{
  "model": "waveform denoising autoencoder",
  "dataset": "chords played on synthesised instruments",
  "train_examples": 52083,
  "input": "waveform_16khz",
  "bottleneck": "denoising",
  "encoder_arch": "conformer",
  "encoder_norm": "layernorm",
  "encoder_activation": "swiglu",
  "encoder_mlp_ratio": 2,
  "encoder_head_dim": 64,
  "encoder_fused_qkv": false,
  "encoder_qk_norm": true,
  "encoder_inner_norm": false,
  "encoder_moe": "soft",
  "encoder_num_experts": 4,
  "encoder_moe_every": 2,
  "encoder_expert_mlp_ratio": 0.25,
  "encoder_slots_per_expert": 2,
  "encoder_shared_expert": false,
  "encoder_wave_strides": [5, 2, 2, 2, 2, 2],
  "encoder_subsampling": 2,
  "encoder_layers": 14,
  "encoder_width": 160,
  "encoder_positions": "conv",
  "encoder_kernel_size": 15,
  "loss": "l1",
  "latent_channels": 32,
  "decoder_norm": "groupnorm",
  "decoder_activation": "leaky_relu",
  "decoder_weight_standardization": false,
  "decoder_widths": [24, 48, 96, 192, 192, 192],
  "decoder_blocks_per_level": 1,
  "decoder_block": "plain",
  "decoder_attention": false,
  "decoder_upsampling": "nearest_conv",
  "residual_init": "zero_last",
  "optimizer": "soap",
  "beta2": 0.95,
  "learning_rate": 0.0021,
  "beta1": 0.95,
  "shampoo_beta": 0.95,
  "eps": 1e-08,
  "precondition_frequency": 20,
  "max_precond_dim": 1024,
  "one_sided": true,
  "adamw_lr_other_params": 0.0025,
  "max_grad_norm": 0.5,
  "l1_shrink": 0.01,
  "cautious_weight_decay": true,
  "max_steps": 13400,
  "batch_size": 128,
  "epochs": 32.9,
  "lr_schedule": "wsd_sqrt",
  "decay_fraction": 0.3,
  "final_lr_fraction": 0,
  "warmup_steps": 670,
  "weight_decay": 0.05,
  "adamw_weight_decay_other_params": 0.01
}
Rows from block 13 of the encoder, named by matrix and row number. Each number is 50 + 15 x the weight over its row's rms, rounded and kept within 0 to 99. All counts start at 0.
# pw1: conv module expand (GLU, value and gate stacked) (encoder.blocks.13.conv.pw1.weight, 320x160), inputs 0-159
pw1.166:47 55 45 38 49 51 74 52 44 53 89 50 54 65 82 49 56 41 48 55 81 15 20 51 39 47 63 44 54 41 49 60 48 51 41 50 31 61 55 58 58 58 51 59 47 65 42 52 63 59 45 69 14 29 35 38 34 49 55 56 26 56 62 48 45 72 34 31 50 33 97 56 43 49 50 62 39 47 50 54 25 34 58 42 74 51 54 59 76 54 78 54 48 40 51 11 56 47 50 37 51 52 99 52 46 42 53 40 49 74 50 26 21 51 39 53 32 51 61 43 99 59 43 38 43 49 49 84 53 50 20 48 51 28 68 51 52 50 67 45 51 63 43 41 17 40 38 48 52 50 50 50 53 55 50 54 53 56 47 26
pw1.167:45 43 47 41 48 50 29 45 47 44 44 48 23 62 38 37 63 48 44 29 59 50 61 51 44 23 42 53 23 57 50 45 51 54 39 48 48 67 51 55 70 49 53 54 25 44 52 50 29 28 35 51 67 50 56 68 53 41 19 49 59 66 57 38 65 60 45 51 49 57 48 44 51 76 44 87 43 50 46 54 41 51 40 50 71 91 48 39 69 52 32 47 48 76 59 46 49 42 51 38 49 50 54 20 38 50 62 54 60 72 50 99 55 66 50 54 71 61 82 60 69 69 29 39 50 51 62 80 00 52 59 64 14 46 53 51 82 48 55 37 33 86 67 59 47 82 50 35 50 50 64 43 53 50 42 47 46 52 56 66
pw1.168:50 47 47 68 48 26 63 50 48 48 29 73 54 49 83 46 50 34 48 37 42 59 54 79 58 50 49 90 47 50 50 64 44 48 40 25 69 51 84 52 62 53 16 65 66 42 66 50 58 47 29 53 51 44 59 07 51 50 38 50 50 53 42 51 56 52 53 51 35 58 46 77 41 50 48 72 49 42 49 35 54 57 08 50 46 73 35 49 50 50 66 49 50 51 52 35 62 50 40 26 65 87 55 50 63 44 20 23 55 23 50 48 74 46 51 44 71 47 47 70 52 54 50 55 70 53 46 51 54 48 82 55 51 52 50 42 50 47 50 47 54 73 53 99 81 61 41 17 51 50 43 95 41 16 48 51 60 53 51 71
pw1.169:32 49 37 57 49 46 51 50 84 52 47 51 55 55 50 26 53 43 50 49 55 35 42 49 48 47 00 44 43 48 50 52 69 49 35 50 53 44 72 49 46 87 50 51 49 38 53 68 48 48 28 58 50 62 51 49 39 86 24 47 17 51 50 21 45 48 51 69 54 25 39 50 26 50 50 32 62 49 76 76 37 60 80 59 50 42 65 46 50 38 49 82 25 49 41 50 47 82 72 57 60 46 48 50 52 46 21 56 17 45 54 30 59 49 50 50 60 54 33 46 42 45 86 50 47 59 37 50 54 57 51 83 47 69 51 52 53 46 35 50 87 68 44 32 43 47 50 31 54 46 75 64 60 26 50 61 54 39 62 67
pw1.170:36 71 55 51 54 55 59 34 54 66 56 32 34 40 33 30 61 48 48 51 51 23 91 48 52 59 36 22 51 63 25 37 46 54 52 50 58 46 34 50 46 49 50 48 26 78 49 59 25 36 41 45 63 69 41 51 33 43 35 51 47 49 00 61 65 52 68 49 07 52 23 40 61 48 39 13 51 51 34 54 74 82 53 50 40 33 47 39 53 35 50 52 49 46 10 42 53 33 50 35 61 72 49 98 53 84 55 69 47 49 55 58 74 50 50 69 51 50 30 29 75 66 50 50 33 52 50 57 57 56 50 51 47 44 40 50 29 83 56 52 20 51 50 58 59 50 50 57 42 38 61 49 54 69 43 39 47 45 54 86
pw1.171:60 48 40 74 99 64 59 53 33 63 50 51 51 50 32 52 49 74 51 58 55 20 49 50 30 23 51 33 59 50 50 53 71 77 35 48 06 46 61 67 61 46 51 45 61 54 38 46 68 66 51 34 50 52 43 48 06 45 43 64 44 40 49 51 03 49 59 48 52 34 50 47 23 79 77 43 44 58 54 62 48 45 53 53 49 77 45 54 50 43 47 59 44 44 63 51 72 33 64 94 63 48 27 50 18 77 66 86 54 55 67 70 42 48 56 51 15 44 49 48 41 50 49 50 45 47 48 52 57 53 71 67 54 53 88 51 46 61 45 46 19 50 61 51 56 30 48 39 49 47 51 21 52 46 50 49 50 67 50 62
pw1.172:41 70 50 43 39 00 47 46 81 52 47 58 50 52 26 43 51 50 53 48 56 39 45 49 71 52 47 95 31 53 40 45 27 39 45 51 57 38 62 38 48 49 64 61 38 53 71 70 57 49 51 57 76 24 58 42 49 92 40 78 47 42 50 44 58 70 21 40 65 77 57 75 38 47 41 47 55 50 59 50 05 68 51 70 49 53 34 45 55 51 55 50 48 59 48 49 65 71 66 43 87 50 61 50 48 49 47 59 33 67 38 49 47 48 50 61 52 37 49 62 67 51 50 15 76 53 47 59 37 48 23 53 50 59 54 42 35 65 51 39 45 50 33 27 32 31 40 67 40 63 57 69 49 40 42 53 85 51 94 43
pw1.173:69 48 52 53 63 61 50 50 10 49 96 54 40 49 57 35 54 47 46 75 57 32 09 46 50 51 22 50 63 43 50 78 70 52 28 59 45 52 43 50 55 34 44 43 50 48 50 19 36 50 70 63 47 65 50 34 39 31 56 78 54 49 42 44 45 48 53 51 58 73 52 33 53 31 58 35 51 61 66 78 45 61 54 52 80 50 51 51 52 70 86 49 49 24 71 49 53 42 41 58 58 47 66 61 40 44 38 85 52 49 56 70 47 42 47 36 54 17 55 51 65 73 50 66 50 35 43 50 52 79 32 51 52 19 85 58 51 59 49 50 57 49 53 43 50 52 50 00 52 53 44 50 49 29 19 54 50 52 50 46
pw1.174:53 48 51 38 48 65 41 51 80 59 54 51 52 51 54 57 50 19 50 09 53 58 38 43 42 47 27 55 50 47 49 48 51 57 59 59 48 56 61 45 50 51 50 64 49 47 99 50 51 24 50 48 52 27 83 21 49 80 39 76 48 51 68 41 58 48 52 50 44 56 51 47 48 00 49 27 42 42 48 58 87 47 54 48 56 42 35 32 51 48 49 50 51 50 07 35 49 53 52 14 68 57 75 63 49 51 35 46 52 50 50 13 48 54 56 49 46 70 62 52 57 41 57 79 42 48 50 75 50 50 49 18 49 35 50 59 04 49 51 51 57 81 49 48 52 47 53 49 51 41 61 48 73 61 03 44 50 56 52 54
pw1.175:36 79 45 51 31 28 47 51 53 62 38 66 27 42 38 55 31 48 33 51 32 41 68 79 49 24 98 21 44 53 39 37 50 50 49 48 48 49 62 31 39 66 87 52 29 50 50 50 37 44 49 49 51 42 54 69 57 49 40 78 53 64 59 63 51 51 61 66 47 53 80 49 59 32 64 48 44 54 38 55 44 46 55 65 60 76 37 50 64 80 07 51 52 62 51 61 40 65 35 55 61 61 53 34 86 47 32 50 65 63 51 17 57 67 52 49 35 58 66 56 24 48 73 34 46 73 43 57 51 40 58 65 76 50 54 51 94 39 46 26 69 57 47 41 43 50 36 90 50 50 49 52 41 41 31 82 36 50 52 65
pw1.176:44 29 37 48 55 50 42 51 89 49 21 44 62 73 46 49 50 53 49 50 48 44 45 74 51 15 50 37 29 77 11 61 53 61 49 36 55 51 81 52 60 44 72 53 75 64 55 55 67 98 50 50 59 47 52 47 71 45 23 59 55 75 35 82 58 48 51 53 60 48 50 64 50 44 00 48 50 39 35 62 68 52 50 52 51 35 09 47 55 50 48 61 46 50 47 49 59 42 48 52 26 67 35 40 42 50 64 45 29 50 61 52 58 54 54 52 52 47 49 49 57 47 40 61 45 62 47 66 49 00 55 74 59 51 21 45 50 51 53 49 51 59 21 49 52 70 50 52 63 60 49 76 50 68 12 63 45 36 62 67
pw1.177:45 57 50 49 63 54 27 50 53 52 66 30 32 50 00 58 51 63 50 48 50 49 48 24 50 36 51 21 33 50 51 50 45 58 63 67 46 59 42 43 50 61 97 51 50 55 39 81 40 61 48 50 61 57 24 79 50 54 58 58 43 31 63 47 48 57 59 50 93 39 47 26 32 52 48 15 62 49 53 67 39 54 72 64 49 49 50 52 51 50 22 56 50 50 56 68 34 51 84 49 49 11 49 51 27 26 61 49 34 52 49 48 40 50 50 46 41 51 47 42 53 51 50 51 50 31 52 45 51 48 05 56 46 50 33 46 48 48 43 54 40 38 66 35 28 50 65 68 50 25 79 00 59 78 50 50 57 41 60 39
pw1.178:55 51 50 62 39 51 51 51 54 48 41 48 78 75 26 41 77 00 50 38 52 42 50 36 40 58 38 48 50 48 50 50 50 51 42 49 50 98 49 51 38 68 94 44 52 40 45 35 62 56 49 53 67 27 58 09 50 55 36 55 48 69 39 23 84 66 43 53 48 50 39 40 31 17 28 02 46 50 51 55 78 45 55 54 58 20 55 40 47 41 57 70 50 44 50 39 49 76 49 45 58 52 48 52 56 37 36 47 42 43 47 49 00 52 50 37 47 68 58 50 50 40 34 63 62 50 46 60 45 50 50 49 52 56 47 50 54 72 61 39 55 80 44 47 64 50 32 56 36 47 80 53 57 51 56 61 62 46 45 70
pw1.179:39 50 48 67 54 50 71 55 47 49 31 49 55 44 53 47 51 42 29 43 57 62 91 05 51 54 44 84 56 50 49 54 43 61 71 50 06 30 89 35 54 50 18 73 39 59 61 52 58 37 52 55 57 45 67 27 70 46 55 37 38 46 50 51 59 08 35 56 52 70 58 43 49 60 55 64 46 50 63 52 47 41 53 51 53 56 88 39 44 43 50 51 91 60 48 50 49 45 42 63 49 43 49 47 41 42 48 58 45 47 62 49 51 26 25 52 62 28 61 50 19 52 57 24 51 77 55 25 61 49 32 95 63 54 46 50 50 29 50 55 72 52 56 29 35 46 70 44 50 61 50 80 49 43 29 42 65 44 87 54
pw1.180:51 62 53 51 43 51 70 51 48 50 53 52 49 63 55 27 49 41 50 62 36 60 20 39 71 57 50 29 50 46 50 50 54 49 52 49 51 51 52 51 49 48 73 25 50 75 48 54 55 52 50 51 71 36 56 49 46 23 47 39 46 59 50 50 52 50 48 65 49 66 76 48 54 07 39 56 46 46 48 50 73 50 48 51 28 33 49 76 36 00 49 54 17 50 48 53 54 54 79 55 61 49 51 51 35 55 39 84 00 20 47 50 23 46 50 41 42 50 39 49 32 48 73 65 48 83 50 56 00 55 46 11 53 52 53 28 68 47 49 58 51 44 51 41 56 29 52 50 56 79 75 48 60 74 26 65 55 65 40 72
pw1.181:43 51 52 51 51 51 50 39 37 52 47 17 54 53 38 44 57 49 50 57 45 51 66 46 49 50 47 53 86 52 49 60 48 50 56 49 94 51 40 55 50 54 45 51 49 39 49 53 00 51 33 51 44 51 68 47 14 47 49 43 50 15 55 48 59 60 38 48 47 67 27 49 49 89 53 99 14 50 49 49 49 49 65 51 57 70 15 97 51 37 50 50 51 53 52 47 51 50 36 18 34 76 50 49 36 48 46 44 54 27 47 53 57 58 56 33 50 49 59 71 52 52 56 51 70 48 94 55 50 48 49 64 45 81 50 46 57 49 51 56 48 63 42 81 47 60 71 46 52 42 48 35 42 44 73 59 85 43 56 64
pw1.182:59 55 11 50 38 50 56 49 54 53 55 46 70 54 62 50 49 51 48 54 58 50 35 35 55 46 53 51 43 65 49 73 55 36 76 54 47 65 61 48 14 38 62 15 59 00 60 57 50 58 52 55 58 49 51 45 48 62 40 53 30 36 45 44 51 81 75 61 60 50 14 57 75 44 51 51 39 53 49 14 68 49 49 49 93 41 51 46 72 55 48 51 46 48 46 68 50 50 65 89 36 45 49 48 09 55 77 50 50 42 36 51 48 54 47 75 18 51 50 24 49 77 54 50 50 61 63 53 54 52 59 57 24 50 59 50 49 34 69 39 24 56 46 49 50 32 43 47 55 50 51 99 49 48 31 55 77 65 29 45
pw1.183:51 99 68 70 37 39 47 47 57 45 29 48 40 51 48 55 68 48 45 43 52 73 49 50 47 33 53 49 50 51 39 44 20 54 50 49 60 66 46 34 49 48 87 73 49 57 38 57 54 66 39 28 82 48 60 74 67 50 35 50 50 65 45 62 56 55 36 48 47 53 48 56 80 52 17 36 50 47 13 18 47 35 42 00 53 57 59 34 48 33 38 74 34 48 44 56 58 56 41 58 50 49 03 24 58 53 42 45 49 30 13 69 47 66 42 51 46 45 26 67 48 89 61 56 43 57 53 57 41 47 57 51 47 79 41 51 51 48 50 48 34 65 62 50 87 83 48 52 49 49 60 51 48 60 44 54 47 51 53 63